Rows from block 3, named by matrix and row number. Rows with one number belong to one attention dimension. Each number is 500 + 40 x the weight over its row's rms, rounded and kept within 0 to 999. All counts start at 0. Numbers have three digits each. After the name is the row's rms in percent of the matrix's.
# v: attention value (model.blocks.3.attn.v.weight, 384x384), inputs 128-255
# proj: attention output (model.blocks.3.attn.proj.weight, 384x384, transposed), outputs 128-255
v.298 108:552465483494501524519491510431506518461464509448462544476475495502488479489534504484500519551503538555551485501516501487459522554516429487466481439548481528502495563477574466477539489521504556462465481532443484461483496459574561564510509544463471499503513515549542522499510506500553453488446488542553437412596516513559448509492542543416530516471514516514453551485527504459536479518552
proj.298 107:460469458524434491539491523507516535522504588563562411545520470547446447521492428472549401509542455473443520527480480468545453487457484443531448491504527533484487479568516550470471508474435491502470468510434538477494500478526458505522426548538529519448486507444530567454517525569423576505512542551479569496564513522385450537506499437503434477507459507525497495478455513549494556498513
v.299 088:529477606512517476536543599562486467472484449471477461503460448549475476443509425511516473487539533532467516476475498460486480455484514473465486464537483522538526538421527466558460480518501581510494541528533476506542504420482563511543435508488414516522510504534513484493463553461558511472539461506481490479504546501578510541546456503568506502465493484522472506526456495511498549475503
proj.299 092:495492460426550464486494519538459475457427550494486561527581492473503444495467538484551503453463518420475525472537480505516472480520540465447485520510492452462491514558555513455484481441522476534503487432479497454490459518513471522448505444484508463476489500488401519481495447489490497476539441534463512520520495487491500511530529532570497471507512500455569440463558464489426502501552
v.300 101:454529475445483485560500455516593446534579470508548474549505518506499531451477454529587430512492458512540476486535459490473572497469504508518456458482459555559529436459487462541439530452537460471451552533534468509532520515531491540501433488506486439555512532439509532512515472490428528427487515479539504486503452457503520542459525496467527470508471489556543439551546541500488479566553
proj.300 105:579483496604504449489572443463451468452477450494447498577487490469495490510504576474468533509458486476519565507452482494436497476457561501477449429521510458510516534515495458509523493548471456506501431460527532524458489514424515518568582495483519450505448519467483483527501523493531488495544549528449447479546471592460479453516522558508522465535552436505465549471434484550569530481489
v.301 105:491500526449524524454509454498517446596536489497512484425550488508443478491517525431517511575451451500451455510477544479529456532440486445504486396512515522577512599510431475475584487374550486433527552500540472487475489520472547494477513464432499547532497470499489481507488488512498548506495501508476584428494463563477454604529457472473462511469471583541435530531536495523507469521442
proj.301 107:473496473477491426534512548512468514444506519462444414515493493448495540450453540539447506463452456572511459489467505509504515408504505526527515554424494441408536531488453506473505505571450503503443414492514543508480496506475493519505454485545549474457551560546556562554482503511547444551499514495476515565496551426529474440461509513501459608494591446487498529532460554508527537552487
v.302 089:545491436477465491490507510446473499458509545497487584513522523498527467512417473538435445518542476487503527537491489431563458492508536523471464513560544498522506499510557561555457428484520518458426488499505580496466449495500511542484557548531548501502510590515475517534494525491599453521471430515520505455573447473493462545456463480490507431496556483506552513476468534442576503466442
proj.302 091:469491490482514512511501492568495520407546507504592518473538534464491487437526532434544482514505514472503486498564529496390554550492435514512491563495479476397519487503571436421515507428445462585565496492501405584543503463498486505485498505407504507440503520469571505434462490514555540477505490490505562522407492467464497508530510490554500552503446528410475499469515501533459483462560
v.303 090:463515446571413548489505459524509556513457436550506507530467536497486544542548516491556514450516523555526501531430480489565511494556454543532530525469437488564571444517448505572576562493557496539522557461499482460501476508528472505433517550430519528543516432507491525474475585569466575534501504499527477518539512565518481446529495461536496500523482460486510502567492503554448478436510
proj.303 091:536506543497538471480539568476496464505533482463492496535488492507478511555474448441498490517492492467488454391511557480546552472553527483513499460451511543451521485514491494497484491432535472503452492529451527498491511554461504426487462495501545492486519529426527444491571442446466459417441472436513467488524527496457486535491475514466512499519521512499496509475453519537542521565467
v.304 093:502490533510545517455510451492441466489440555474495498406446610451517496519468465462488563471427472474516529465547504558495486455459498447571460493539523479504503434503468505488485512535472512497487473450571462466488451555511510465436512536486465468531408527513507484488511423480525482511468470509499489491462556521533528446487553525506533482509500486478565546510464452555529463511470
proj.304 091:504480443487451540465382472522509539550528501515471517515605525483454467489503517503395541456523484557473446462518514479506448507494504551420504519444525520494563517537485462495479442512534513498509545537522499544521466500487441520504473488585424507505528465494461469557511493455499549530510533462522550560478495517547554581485500488492503511475524500498436550509474472369504477482513
v.305 118:502526554467538462448452513493510518541472522484488420555506480450462483501537493424495468527496499514476509551474447417472452480532514463464521495529522535407446508451473416519438450505490456502500472529485550437488521537478496495501528491533387495497458588488451524483462494462475469547484486498446512492467446500545542488475466427470447505471478517424549477488544464526478440542505
proj.305 110:489455480454506482537463490475478516424601475449509516407426540558461476460517490533483463499508442516504486544547534579463515522496503484501485526482452488532579470541482474542567492497524521582530552498615419450521479454532458474404467420496467484498561488545486557542489472558524533475482569520520442470513513520513452434527564506519501452477506488571521554519550508457486541445509
v.306 091:494455471462410568504500479496532463482430469525470566482429488473519573567442491521496493493482506526497447548487489494444502506470531448519439473541453528505529490469512436577480505521456561499511556432445514406542568543501484558519519533470430470544495425446504532488567515468549506417525505425556489479490514548482441574453509508475494543488598480497494481537513473440536400499541
proj.306 097:531527488465469443485544501536508544518549556517444483534442486470458499488572520460472518512513495459508488407508484470491561470465529523477533459463527481417500496531416430456486476514535428515477545453515510488489525481503501537457516522501525458451547573555533541460457470514436541543487504509564584494504476549489518422567554482541520499529503462472490522502444507506506543444485
v.307 096:523534500484511489453504510422557501475421472498509469425484453600454513548498455498450511486549500531499502580430534487467418494539528539556492571456475536542532463502517473534497512459442525525425546446527461468474520515604540486548589478543524502539506498477477479424520433497497505480566464484447480518538453488550420456489536450474519472514464509450606452429529502494528506479512
proj.307 099:537420553531505511528493469564470541535524517485582574519484528547525512484418531473499426528540496503508544514578497471486561508505512522548556463498485457446536495498490498565538491482472491558544515566510490511438495491503438525533483540471502539469525475541503496500501622516575528526464468486460482461549440558539548467500470522511501518507539421539466554525446532502520493505454
v.308 088:476520554460545502461463497509516539552516502517555450491452543479506447566574383556539495575470456469529607544496548500487525542400492523508434510528473464550466507578511524512507477526504404539517502523585464590542422523517515495515519541515457525515474493491514477509468486506514486437511482464451552502439423534437521511499528413530470440510495525486518516496503500459557572519500
proj.308 097:539342444505394491497482564496562512560428530465519581440531473498513480499507526478557472476560563521476478492538517480459456500524511483495501523477509540415538480446472457506495467494551555529557536530521551478408502461510509414454481553517497490535545497443519518488541463549519557528568507443522477501543522527461502459497473542501471536505458519550406443523449478562505461544520
v.309 103:526572519530501439512498467520517537513524516586532456577500407526496481465439492490411411526469488509482484449471535498445515509499520523443441491496564482555493494454476411500523466468505518542494520484477473507521501484516475473489433448552439489570485519470533563489493531529530489487511513538471534495525543543467479550555428476394512476475532467453484532465496505496550543546471
proj.309 113:470494499508506473542470438491583551492499488502472451544511509503525494574522501527473597520406571512516566572455429486548505564439485463432513555504478461506465520537472542479530489530446490532518499516526504506537475460431563503468465473441540383528463478479446477493527457522505519549517567450463564508460493519520447463525547486510500526530565541479553514470538537468509466540488
v.310 098:521473511521470481511405479560539522472602496495500499497498531534475470517447546477491448570536517514489513486498532463456431551461457530529503460498534528493502487532557449497559445588500460526499460518476458520599577580536513470527524501504474506491459559587542472582486496450602481490538428500438522480492525540436464460493480488465456479519524539521450468520473501493499468540511
proj.310 103:495481505477432556590455459409552529498457536489503559483452421471522507499536473441432531552486496492491500519462470569532567472481510475504538551519578463441496538422451495559468517479530551484552518490538543486489440506494477518482523498501469518514451429436499516455450533504431504514499490547501491482408471458564542456546514541567397563468510516441535559494483439496468516464523
v.311 094:462471523450576473520487480522475417402472510466507486485489520536468519544508545502476492433521526475545439496509520498490475516505530531451477520513537421534504504588576521536489498456559458520564495464568481479448489495460524574498507436507538501542505433548469487497451529533451401525500460507515458444491544453453487433494537568512534531535494553529475565444501498549481452462507
proj.311 103:525553487554481545486444491485540564524502521565477458377528517497538532520463384540464475504546526552496515566538554489527453507505442523516475446539525477540489469475466513452533455477431515476449478531504490535538513515590496529485478591486477536494475447487504456436557555519442588487478541445518538533487568526492588548476432493478580479456465492488475515607465511515483498499453
v.312 092:543481462503511451461555472443438507460466513523482554455554489535550544523497527494503502494505495489503497609461501516526465516575488620508466539500520470472471483419541558511479445481375497533565437449389626504531543461476502442510527485496437441424567514534551490419530540464538501518475523497544514483498504430525479495558510476427534512567488481517471494437519570501471453489435
proj.312 098:451518570501492521523471493440518544508541480457557455519472532525461502500503481527515448525552499579527465454523514552493482564405544523450447514517453485515443505509497509469477551522612520473501572535526455566500533478508506495454450527534514465507528536500426576528485468618549555538450521428503520435532529507474556518451488444526496487488432522415502525509493441449487501494499
v.313 095:442478519503523523456460475437518542426509495427466490587412486541465487499510526429510529482581508533542476454607490548454482508512506545495478529517511491451583502522610527525456531515507529510498504524528490527536487407562521571497512468528491485489492506513474523490533538480508469495478501486525440494499481484506442468488463494433495441443503445491576552462474439469486538561487
proj.313 092:433521512493429465451489486523527484574454453541510510457530506569501440532529572508570466481540486415518521539507519487518479504547442491592485531497533471595557524463542496487514504492542447564472497449560494547481438490523493443557523563506452516458510424556482461467525524503464491426507533532478540505504488558555545531480490496529497570530436496541513473553532530520562492483522
v.314 090:564559503495516545522504522445464394545485541491491449565510495429486530520498571490527461592524429496521532523565530528476479512530502456423546447529510533431597571481457507495422482518554476433520478520492588544546530493446552482423510504502467534498509510506484441520500460535484557462481522543474470565462487450494476516546455547453513576447506595477459472628540435510432493462504
proj.314 098:405486511526540479501544523405457435419482421488487457523489601476495566497610468479501506445487541539487527473449509444528429477497528535533508582545512463557449458423510488523562520472416514497500567456441447551510435527533504544532506520463479514486509490440493518478567437516520514519560525494553466580472530526504573560530566464515499455516533504525458490458486502544516472517575
v.315 092:554487574433450464505492493484445469497396463503486503505518564557497434461436498540406526507468475500491518475444526472530514418434514552459487551540484481563421459504561597455569468481471545472534546541482463529463400513480594468483498514448558532467428492457532446515492451527557479494495468428553486488540532512475558516516488509499526416472522526518408539454567501474505538533494
proj.315 096:540532492504468523521583461471520526528539535492544446485456455503565481514423477502557499464467497472453493480533472475494509507542489477580577516515460479493582488531466449513499508440537430494514495392511466461431487488511415521464400480511502536488484540475548519479506524518476469548493519524481510496537512459520469421523477505502541556548500516449522525498447522514533434531471
v.316 098:498475551487469516384561528514511570462462578564488554493512521476457516523526465465550495543567472536476467491454474476523459516485461442492537592407510435517450440558508518503529495557471534565541524504486474497444467600532475484504510501414554470511464520515559492532488516497561468474502464447493481471516564553475433491503427456575498452509553471537501522517458495491521480415535
proj.316 104:549505541514442538626478502499569503526519511466471516492500430468548534553426449541456562530500487467484499494503533484523474416488482502594533431493549570400470593457502460548460536453550484402497552497438588484452553488475498443493468484436430552528534512467512468505470509455494456520563464462441488593459467536511504494558499542487428556487415591486480498582494494507502472526458
v.317 096:543541570501519558500514447445494529465560450466575451522435512552432433484495506482529396545541519499604524541507548522378517494473489492462523492507487567438552451491490443531444377444441575501489463529459435508442459517468515441470552420488487466483485534496563488457447497409519514433560500545461495432543472486523542516482443577571494451500537494522521533484445504477554446490504
proj.317 101:525419536582494472496501445555486486455519552492558529513526503516536552570504559431406527555503507531420495492545510523538485497537444424551491518537489520462445528503519435445551584500480485507595498446574484427541462483561484541493445471483480503538459516556489532572526521607534560503516535465531498454513510468490479422479525436484511538588512495492538502537536543507403512455516
v.318 099:547502489492478435597531504513554562557535515501496496490493435479460489514506489598458486520425397540453501465478514487545508498464503526501489508538433557500466574432461433502529511480422427433501550502525444483528503510464400417527478493551505463546439483532458529503491572513412488510451536482440479494492540512493526536505530482507483533537519514512426480523487434499520462527457
proj.318 100:478438467546536555429509488488525476498482517532570479597501509486460505512537566485491483501485549441544526515545468513467601487487567427519501506481517545498450470521504486507482478576499522502501505480536517530500609447465596507490469497487506452507546552504548502475505483459518631537515461504472454488514517499496431507438479488473549503475500451460479519447489541488489571540511
v.319 097:445528549621466439486479531588501476471490504391554483511481523525505484521498580542436546490522483497558480591503511543459478523446537493586497561480528513443478480455502548531473521485488478521497479446548512498469535543487500495484485465447556518542528455555504441516477486484436484494520531557431497426426574514508487484462483489483455524563447548448539526494517465569513422449458
proj.319 097:474461530457515647463459550437462456414557533554498552504499415479502471508514453436502436557482554512483515443563489562570510520554532514509454533505524534591496500459497464506423548561505469508538507546533412514490469515532604528507531570503451439521482478476542501461542516470516459476462512452568517454492437522574530557483499544538590564488513518554438468513488530495384570552565
v.320 104:521502469452468525499444561501495568497514439470537471549510439460412523487472522495510496510460532497516513477471505497488460507496527420477524453532487512552477565536551525472421515494525413469510494441483496506430476519525554472497512495442483438556461537476566479540444601566472522462524491502439574531473515445552464474517499457483462561495465536506492444488516441513546533521436
proj.320 095:464560508562440506525536459492548451552458563559538496519447605479562530482534474480540505485521498490466530531472516508470503520507519524463513485414536534487532429455475472497584441510491560508489430552492522596512498545513406455428494514520515450452537481527455516485527473478522499484511519461507497479487519514494510500435450522440614476504496512469596507530521592469479476486578
v.321 109:512563460525512462509500538556474584515550564499538457504504507478446491471421496532531491572414482501493509490463503439552464454469442446449549461461548498434506571471526455547496483458530441527474515524505472517447463433484471476489500546545495539523608476467476488545435461494546516531444503495432475494482458508522550502529522431466475526526507487506465477506552564505553472532475
proj.321 100:437452541513511484494546454486554463485416511486466526516473463505532449521604472452535507540480468472477487485515511461512542453509525493501449438471536525508504485557515533428507478550500514376457468550498492506506423562473525555468516437498481481472459536554453526472538549485495436472481523544455463522508489506506522494498442492569495461471482548501494584399426508445491556446543
v.322 101:521524507484551445485507534544448503531480507511545535495534531515533583474545481477407504556549508535541387520483482491548579511533565512450484489497505504602458483438457508527537480537536503463497554517545513521533522483505485476546433489458443453565528479454509556503510535512466468428433459425496548508458482534477504442536479489447511499565473438527520454446435455506488531538549
proj.322 100:506500519518417504565447461531476479493556527487543478519540522492505504520460554438493446555464444530419570456497548577432465518525493494541481522472503457482467448581516419523496445427462509529497480492453461501484500499480480494475545529522499499560490481460430533480544426487505496493523552566521421480526547499474541491453464494483481518477581543573459471548495482450528461514458
v.323 105:498452506468495548429503546502529512504525510554522482490551492491473525483539532502514436515466518571565558500532511409530516502516509510483552488450484483575523505492538515472462524485500486485462575547501526467507455503498515513522462499603493519493392439460458444454513506489517473523499451454538485531559600433499477513463451509534483520507538496572481474532482457494487461515461
proj.323 097:469584437512512504553556492473521567522492507484530511524488490531427428451429466451482498536465500473523504491584454514427509471458457486527447529522423517476490527530492458533457517383515491493513486455497465521432589521508468476481478496483515514412497495462546533528525496506408466481450458533493473485423466543500530515561475544464521540531465514441554446459519558436481546577508
v.324 106:505588450505558541528504460530558463447442470489534555436503551484473499499476488451540494531474517524529450457495504517466491526529557516478530444535559471517453474559427515431534525468487495482506475532547498545561521536516464487510481518469495509596516468443467515499450567511505455448396470402506567503499482547456617498505501457450554472537572464480393495487496441524619509477505
proj.324 108:445482557482415504486499524453465485514538534498493472470495542544473492469515565578455492427509490518431554450505520432526539429533516576473390505454500522403486491509540480610474488533519510500512478487435495469488451474493508606529518459506455448479486557550448493485509503518527477530556503544538498482556546504465481494500577464553423544410532514499582510478458556470474424474557
v.325 091:502493469437436517519491500475521465528543562466484484484488573501454556468488521496548544499518502559448533492494455517509543528469483493497486500480488521468554509444551480541517486577473548497527478496479419567443622458474518479541538483532431476529477562448562455510482447575535530509552439444522386543486510440472574493484539473517404471447481560462498491504480548547437496515457
proj.325 092:459522471458587465488455562549484531517411451552494497531537455477555490519482491490485468541505513477488463468485516489519466552512531474562545504512500514526535497575471456470489488483516493495487535476534583529499461552538553538485425488469510481517544440490474512495521496423524473522540601535514567447466508532482462452560500460459531551510567497499494471462539550434513512491499
v.326 111:554514499510463508520489538507491555553504443584548530477484471470464509499410447477474552466536462462571478447462466543510525443471489440559458454498463454516532464548456564466528558442540473559443439475517542467600499486499495552485485484492460534456453523507518531530475507410520515522508487493443463539556433524491488515448461518523540516514484556472483492528461574451521538438511
proj.326 103:502503482486498571484508496456567460444544502431514480516523539531513431511558569462513441513464516489482510549451498488475504555563556561446517512561504546544507463427558532473519452607462505542517499586512470515542521449484492494554517525615522551550449516462518526446581492547501454468514529527459513460513512521564540517493531488464478477516529508510492579483466449493477473477448
v.327 095:485519479540465450414513513529447498499465545550495467501495507410512530508500585493569454503479517514524493482456567486499448453531514438468555429508548499498526538553458467461506447509530493464543529615435492480510504494481492515470518550421494498519499529474527525505561456502452459548525471533527557468505540535502575536538489492556527419498543487439551485487480498490464480528450
proj.327 100:447547474494515495542568511489595479525532489454529473487543509539456490533531543557504559527572465435488507483524484459485540524471506585491490506484517500529497488500527537535523552477480503573423382477507519521527530505556501482517456463541499460514486423509464439525452542519538521523587512442508480515470510494463424533459508523497479593531478518552439494476471523504499451518515
v.328 103:559473508483558472540544470515469425437516558472528523495482551484561520469452547528547501572550498593532523503607516503514491524489469474570548424454493424523501508484490484480491503502522494457448447563489465554495566486531466509453495448560528508534515546427505527475457461501466502565501512487433496531558438481474541469501575458469492507423555542490519521525485470567472447529449
proj.328 104:445579523515480483486451474472559526397503459472517480535594496543509476489546558447500479431493520458458473421484412480436533533478467529470420552535558551480488451511476533522456513539474542511498485393512507479502474517524533472559501526494474464466507505586498459576526502509570509516402467492525475493496545489459508553532518559551425545518482484525515524480553545450545525483493
v.329 110:537431544472500434517536526485476486536506479469492476473527414522490559449448460456514458524514470441462510512528575464533411556520473528534414463470466543474495476465515454431480462471459525544503494446543456483396493515505534465470534483484499535461515480532455457495484503473507501498511484524563497527505425519518474550499508450543513527494455487589560548528474503424520492449448
proj.329 104:545529509496489503537460459469553484456428482487506478495411529444517545496512513586463566434484506552533492500540496481466489477454477479472605453542493490483528500528492531453483507513518475498451546509479480495554479495442519480501538489465524464520506475570499504502558418513524539478502495461414556408486451505471490512466457531429515452537536506415452444499482427534411506500512
v.330 105:489498524458556450497482484549496515552454471503563443564476505520447511448468553480509504572447458534537472478443443500519514491464612463526628479498503509571399468455611513473441480503504529483499461481511507510443500488548434563481470501513416497558533483442489459517479581523504493494525536526526571450510405471481504506514511468424530557475455414495450454472436527453476579483506
proj.330 099:475470500539404451544526450586573493502547503542415565469549491465515505450544479424502440463524522460473590501486528393507464545506415472474465471524530456470587471559470517524469552567572469534537483498463444462536512516496475465551531515555552481441476465587527549471516456514491477458449415475523493454556528592554471566498434489562442443486470490557424460532497501515561489511515
v.331 107:544517492499486454524525613511582511487485496494520476431422454537529525402483480548490442487465495464440530529509435520454540460462555490569477484477491495459529441413485503544425530503510420492466539495513454483555581459534467478464478526504523492470518473536577477492516531462536486527508497531492504530438398511543555479537494561432473486534485526492522495501502497489542491528544
proj.331 098:504473466534517550506483501524607541539535440488488501491493516588449465525457528451493515559487557595526429464513494486571513494535443529471553384503541503538499527563547498498556503581455482492562491498522515579477507510523469517533485477581484520502526458553484553486479471516457493504474519465471471486513560454486563485534495484473489537465559520468492446506521466510502457520525
v.332 106:511520466484493479465550477475443548508520518489484476517524392483557532524433506480446498521442530562503473544485526445477442486488488543522511590497491439443548498539486500496462467486513531457545481486486479485505535536495569512408521472593443538485510518426447465499492479514479492493492489540436496425466475534498474516425481502435475474485563524515420500461488504407605470459482
proj.332 099:462499560556470489529493461559526506471503430498554470483426578527417525417489553521559486450513471528460522472539499445566538544504564487512493443485514485487473551531558504491542570553531549570507487575535542526509503483511450547516441493468474450514463537578522503471474556484544412535504517466506481541477472467541544473525477440512509466496489589516546544473497547475500487495456
v.333 103:507574444424526495450512464472509519492427455531490551570532495519576476559466421493475551520549445507404510502484495502502506480496522554521496500532533479420461589520509463469493557525450531520455514525561511534513571510470473440478503527550547431513513557487419579514553533439547434463522517497536491506459510537485575493465541463500511520538421490529477513454453468493552419505470
proj.333 101:464409613489485529514506509476585511501610514477457439466427480519469495504515541511477466480457482488493456430518522445489566473521474484432440492518524500457493436526518547514528428506559580539534522510485514541520445475523488491501449505461475510518537485542502455494475431569435503546498510456563464460469506502468465528566515443466452526382470470482557500506492497466476527457475
v.334 104:518514535498468490488454566444513428499472498430500502493520582488510499510525499573486524438493514501509445527466559472534427493546545483442436422502549478486466499526493522511561474540508567533554463580508526465474493491515497442541562418458514506508508494541544486544479506507537507478500507521542531526449492519524558497472500470540451488476448544587485472496456551459538540549509
proj.334 102:463475517544500523508544498527470579511493544458498560496490445525525505453569551552531476527533495504482483437512533461378575441424490519570494503429482490447503445474516522420437540448482521514415488444507494499491444453396543563483471526499425477540463482481432461456499469486513487520487499505501507522471485444476523473497537539514508472526558538489503527556491441522429414519511
v.335 101:469476516501549470494417501459444448547495453473584510566503469479482575451525467535456505528503523488533486470563421607460473501496510479518513484482543569444485431459502543469444524558516443506501459470444478523522514467398529504472498493556577523517507466466508514478398440570451478465577539534456483483541532498535551525458494450492538590502458440524515505504459573527435544501539
proj.335 096:615476401436506516501467520576560474513466519485540542433513501567487452489519509442462486463502490492444486482438505415490457571516469511494529451513465448486482552484469449558503442493502494457521554448589485455428530540592514464544488540461469454499533541531492545582500541446556538479417558476492560497409468544530432513532450520483487471521478523436518479551593444520499535506529
v.336 094:530415543545504422605534516523491512513468518573514558465505509547504472500510531513508481442458471509535549556580477472483483464489505500628419464471542552517479455524519543523547534523506486557501489535508510528456512437499568486527537469492482480510486533568441501524466493543503518497409493522544561518485527470467481535488495545590464521471489494455565527552509582481549554437479
proj.336 099:595544478441452502484529469562484469464460476547436502474492466413498559541465449547460494483512507427503490476461525545501495494545518493393565551484453501585529488457462453475495477507506569490460526493533442499505427521444456507501540513422582484528534523405511477505539539459448475461483527533459436535565465581505457556465488505509524510554496411534472485476487448511515505477507
v.337 102:510496468457447505555499475536498510558502512554464551497533474504495432447523507520553557486520473480527500469444472541523435568579527571426475469439488560529555531513566533416532439506460518518581475509505504575484470479523493571488467492440462443541553561544527507506503462529549514490482529516500450492533483510539420487460489460567487485489485513480478473517481499484529600496517
proj.337 099:543440503503519434459472539502476512482384519492475508511529507451508525549472429505469458540537488424484496532445512519554492479403547387543496561502454540543490541494400465488489473501502504439394524494508537440491465523511477458415560538576544520534451489512398496480479521494487490532558522511471511505491500536472465481495533541445487515533458474413504492517496510593531519487530
v.338 112:479517527494495474478444469602450517541495460560560477463519571491434493528516484437490521548540541529493455500492486446569507502482538471444552519511466495550480587544516451477488464433500448455463497560487544533470424481509500523535455406435494512609508530444459562502543442475455526481458500455466583470496535489539517514452433410493481531469451504518486485440458475540571511537480
proj.338 101:442595572555502533555574555456511494442528565470512505569457538536562462443558558414572491566491465483512559427451537480485490519516546485539487452479500503481457434442532489536497487492511543491522459470509480497464522488531525486521448569525440467444451504517530438455430577553459459506542480529511426460534523522462514520471497491566532472507499524499484481506495513502506514466498
v.339 110:515521456504455488515549544442471462430482544426517415455515512522459539480598520502461532537534516534475494533443559498558429455454451450469513559538497515505558441523470466504457445465462454475485492518447456499403501536475500555467587447453559464489534529515557584522514467456552551599498520520477426474459526514519488526462519505583526539481479511466550550513472484576447485528436
proj.339 100:471510488513583500505467483555534463536506524539453487464504541592493472543509482523582584490429472453494492497477509478452567591513467542471508399469509534534477585497527529552498559530578493520503501522561516550523554475534492478493511606529460503543517480493529485526434543503486533447521547509498565475496527495558552476538492555470592561501496513517498444505507524514498538485492
v.340 102:501523509469475420485546478517488521540467530494550534448562470486510492577493512530543479490504460428420560498424520494471501488401433478513501493502501524495548465466537394477500484488493544578534461427469502505471553466499509414524548476465486480480550451557456474559491448512556606518454506481508432500576477494472536529457450472548479543456520475536479552503506565544498488489573
proj.340 095:552465498460507522442456492457473516479464484562427466468491487492521507457482491544519535511512537524519388520514459551497479513566495478493518488445457486495512537539476571472540458467529545503412533521566479490557447499479532522542529491506552496539516487444540475439516498457507390427501530503446518452455518478516474475551577543475521461515467562478508491500500418471461536458475
v.341 100:562554458450488516464551638487543464615425513447500499467474484513530483590480478492473475482538492465424549554535507519535493434459521523457458548529457513465444521496444471483497478510462467511492494511514566491447504498511525451559501517550463423457485471502453511495565541556425514481464477450537434514443500465482520520474517514576457480523435501572475556452512498519438476469514
proj.341 097:472430548519495466481454464448450515528536489529514528603591475494573523411506515508526526529535510605520481516567542544496534548481453489564519462503517518490489509577500482447488525516491549564500529445526505478496551565476546542510518514428532548569491493501465542575532508473471508461541503569485517503479497518450492518444475458404542542475572535493530508545514490546542523501461
v.342 100:491491505530426514517485513507499468459437522409443493452506497464539542535477467438482547532565584515416529480432450538522436478493558498537438548460557523527504561493506485500608468463481438492475578534526477476507441527544551564505499505411574496451462456490475538441528503507503442508463515430501504509489565574547521494522471529503498512456469522453501520525513493472459515451495
proj.342 094:552469507519605519534493521478482437503460554534562491420497503545436484536487531576508512464565482492634532507505558480473596533488479507456549468551460500496415468443466493521435556474500479461508488502464407504467518504452535531507469492557524495528532500531495554535459503509438557419496559486519567419523454467454515530534502494557472543538518480530521441517562461513512490506520
v.343 096:438511540572553486438506548548412577495591520536520448506437470465450460526500454535521461461406468485567544529486499464501518443465500443438475502442464521516608528559530471583531486504499498472499551437508464456571463489517465496441490550494546517507452523512478486546501477493482505508504509508508534500571597440570551520474464454533494567462506511507484464514541560458482494478487
proj.343 096:530486480515454489532540443425610404542454537476470466494544520505491545509490552517456548538480559518513499523522533529512503479574533447566479510522559466503468474441512552448488465452473467490558479553524466453440526467510486511550465492497484539464538490527549515456450640489433510505538452461483444494453417460482516516519523515545557463535450497503498584475410436522527458531491
v.344 115:561539534478516493498490489476474562598498488446554524595543530501433477510456484446496467541455525496496444535499554445602485488411469546564493514508507513563428506433571491478472489455504457453441492456463441492418410584536404514534502435418417465497506462480413489554518490437416502477463473509521546444441467416527448448466482533467482510523492496413544550525480456472498546573499
proj.344 101:512473425502533527451549493454444528531533515542432460476511514492544532439537494484593560492559496533527544406511450519459493506584497447429590479542413452421491506553421524512489482519568580522538518528532481542534548507504515486522532519601525567486567540556527489483491507540489550539532503502506528593580529501508566533516480508455486543468482508566443436451439588510458457466440
v.345 102:517509496550476443560538495555641464494491505456548457467533615530421518467520530469557514454454490442450460492543545514438517457520474478461493472474453541452445483482396513459473476547546471488486549496543511554401465615463551538499383518489517545491544479518523465568520441520553538471470473472524527490398444530500498503458452549496441363520536549519496501531499495487497579549538
proj.345 097:537522437469566567498484544454368507516442523484466476467564431479523520505520442547529500534509504563509504530510488461540528518430546499459476467494502507547480557531436475474496451477431525472462504537459450486525542509551471496497551469488548497544472577529505544515466558458494466485501498464547475454539531486469495507524484459496514580471548434436503472490493533468495431441505
v.346 109:529565543520525460565527487583547545505419511508545547490473529485491435495452543457497550533489499476503482460517578498503568510514514496553453484593555472574437546510490443493535509484520512506497565511481497513550534488468441528532536523587466556548565409466499469560466562532514580462490556478499481480474488524493468487599415508460491502494561458543404452512524470507536504436533
proj.346 103:408504464455527509474469487467451456496563483561456451509425514513478523508512448548523400508504478498484542488511469523519419498547536524436489502428479518505520498540550507498532482475485502521502444563512442445571449469603546536491430531488575502489510551438502546424532405524478405506519439496500504497606534506511523478432547452490450454479511460446541523466475533486542380457538
v.347 107:514527429518496466573502470459523535552495479501544467498474496498417479506490468502491475477439512498456484500547522466489517412492436512471545461427524468556468477518476557454541533539459446488528451530530480522354526499550536522536493473488489537474488612553496490561422466446522491426459439517466510514499482449522450562485441515440457486445497556419499525498477453499538480533475
proj.347 100:511517525542535562492450481552437445468517506541461545475550495506594520433519509467587488485437494487508523456467531465479538468517500445473442478505504510488478501456523459482479495465455534506420455465456478503566491518478449488469523521489569447456536465488526514544564512510423531504484471473532508542539545520489527480490530479491548495490479445575543541550467569457505556486501
v.348 093:475498466484612433444556485476486511432556491501435439558410501437558478576470478499568529412463468535505516529549493513516515522509458530460481539489497457507532502462545533535518466448498476524535520459464473478553481427510524489481450499548472539453453517455576442462532496514569460525535521524522508537508528515503472562513456559525504446519568476511494533458554584584468425555482
proj.348 087:537522491519477477528548458492497451516471507466529490545614466524494528489473451462476475550535481559550458469532478589464436445475525494483505532444547508500476523551509522445491520498523498468552548474532519573488509497469502486505507501454509487550500452552450483508465572529461510510475534555417419513474491454507526431540509516458482546509445432521521502553523478454510552520525
v.349 102:510503506477422470459490513537545507514473454557458490465584537553532490570540499448462540543502493534418459478577513470493493541500471532507493548484489524502483498500556473506558499486472443505447462507481527592508501492543556525486508486439536553491528476524483544501474490472481484413458468526494559491436419439494488519521474492539438527480425442505454509469557503452585567465539
proj.349 096:499476575504539572468426524492436545568546536425515562531475494506547506460497403542538440520500553472549503524433503545492461434515479482497447511550508552467449516512513511458433512521542607464485472490607516426534478505489509494509542496544540475561461500522478454466486518527513538558503581517517500513524511500506516470480553503515510436489546603495562495486469485530460462522507
v.350 098:513487472455493506491488529543504445541428474449516432476506529526501509519442483491490539550495439512476497530471520547515429522439524487508533484481483524505520535516528463427534471642529528516516513464561442558454508523490593499530434507511433519465565479420637510538525515568464573446482503525491466508499502554442485502507399492532448475508466490587466499559502460550533520545496
proj.350 100:480452471441471434575521533574505578508463481608492568484456481450544525459528521516595479490553542436487490499487589461495507489539545536483501468521523464479528466564538435492476453417505490526487531484540504529510505457528457541512555508529612493574515543581462564456500496427532488499523535459459557407498460460591563437418497494414500531515530506396533469425501530416528525462547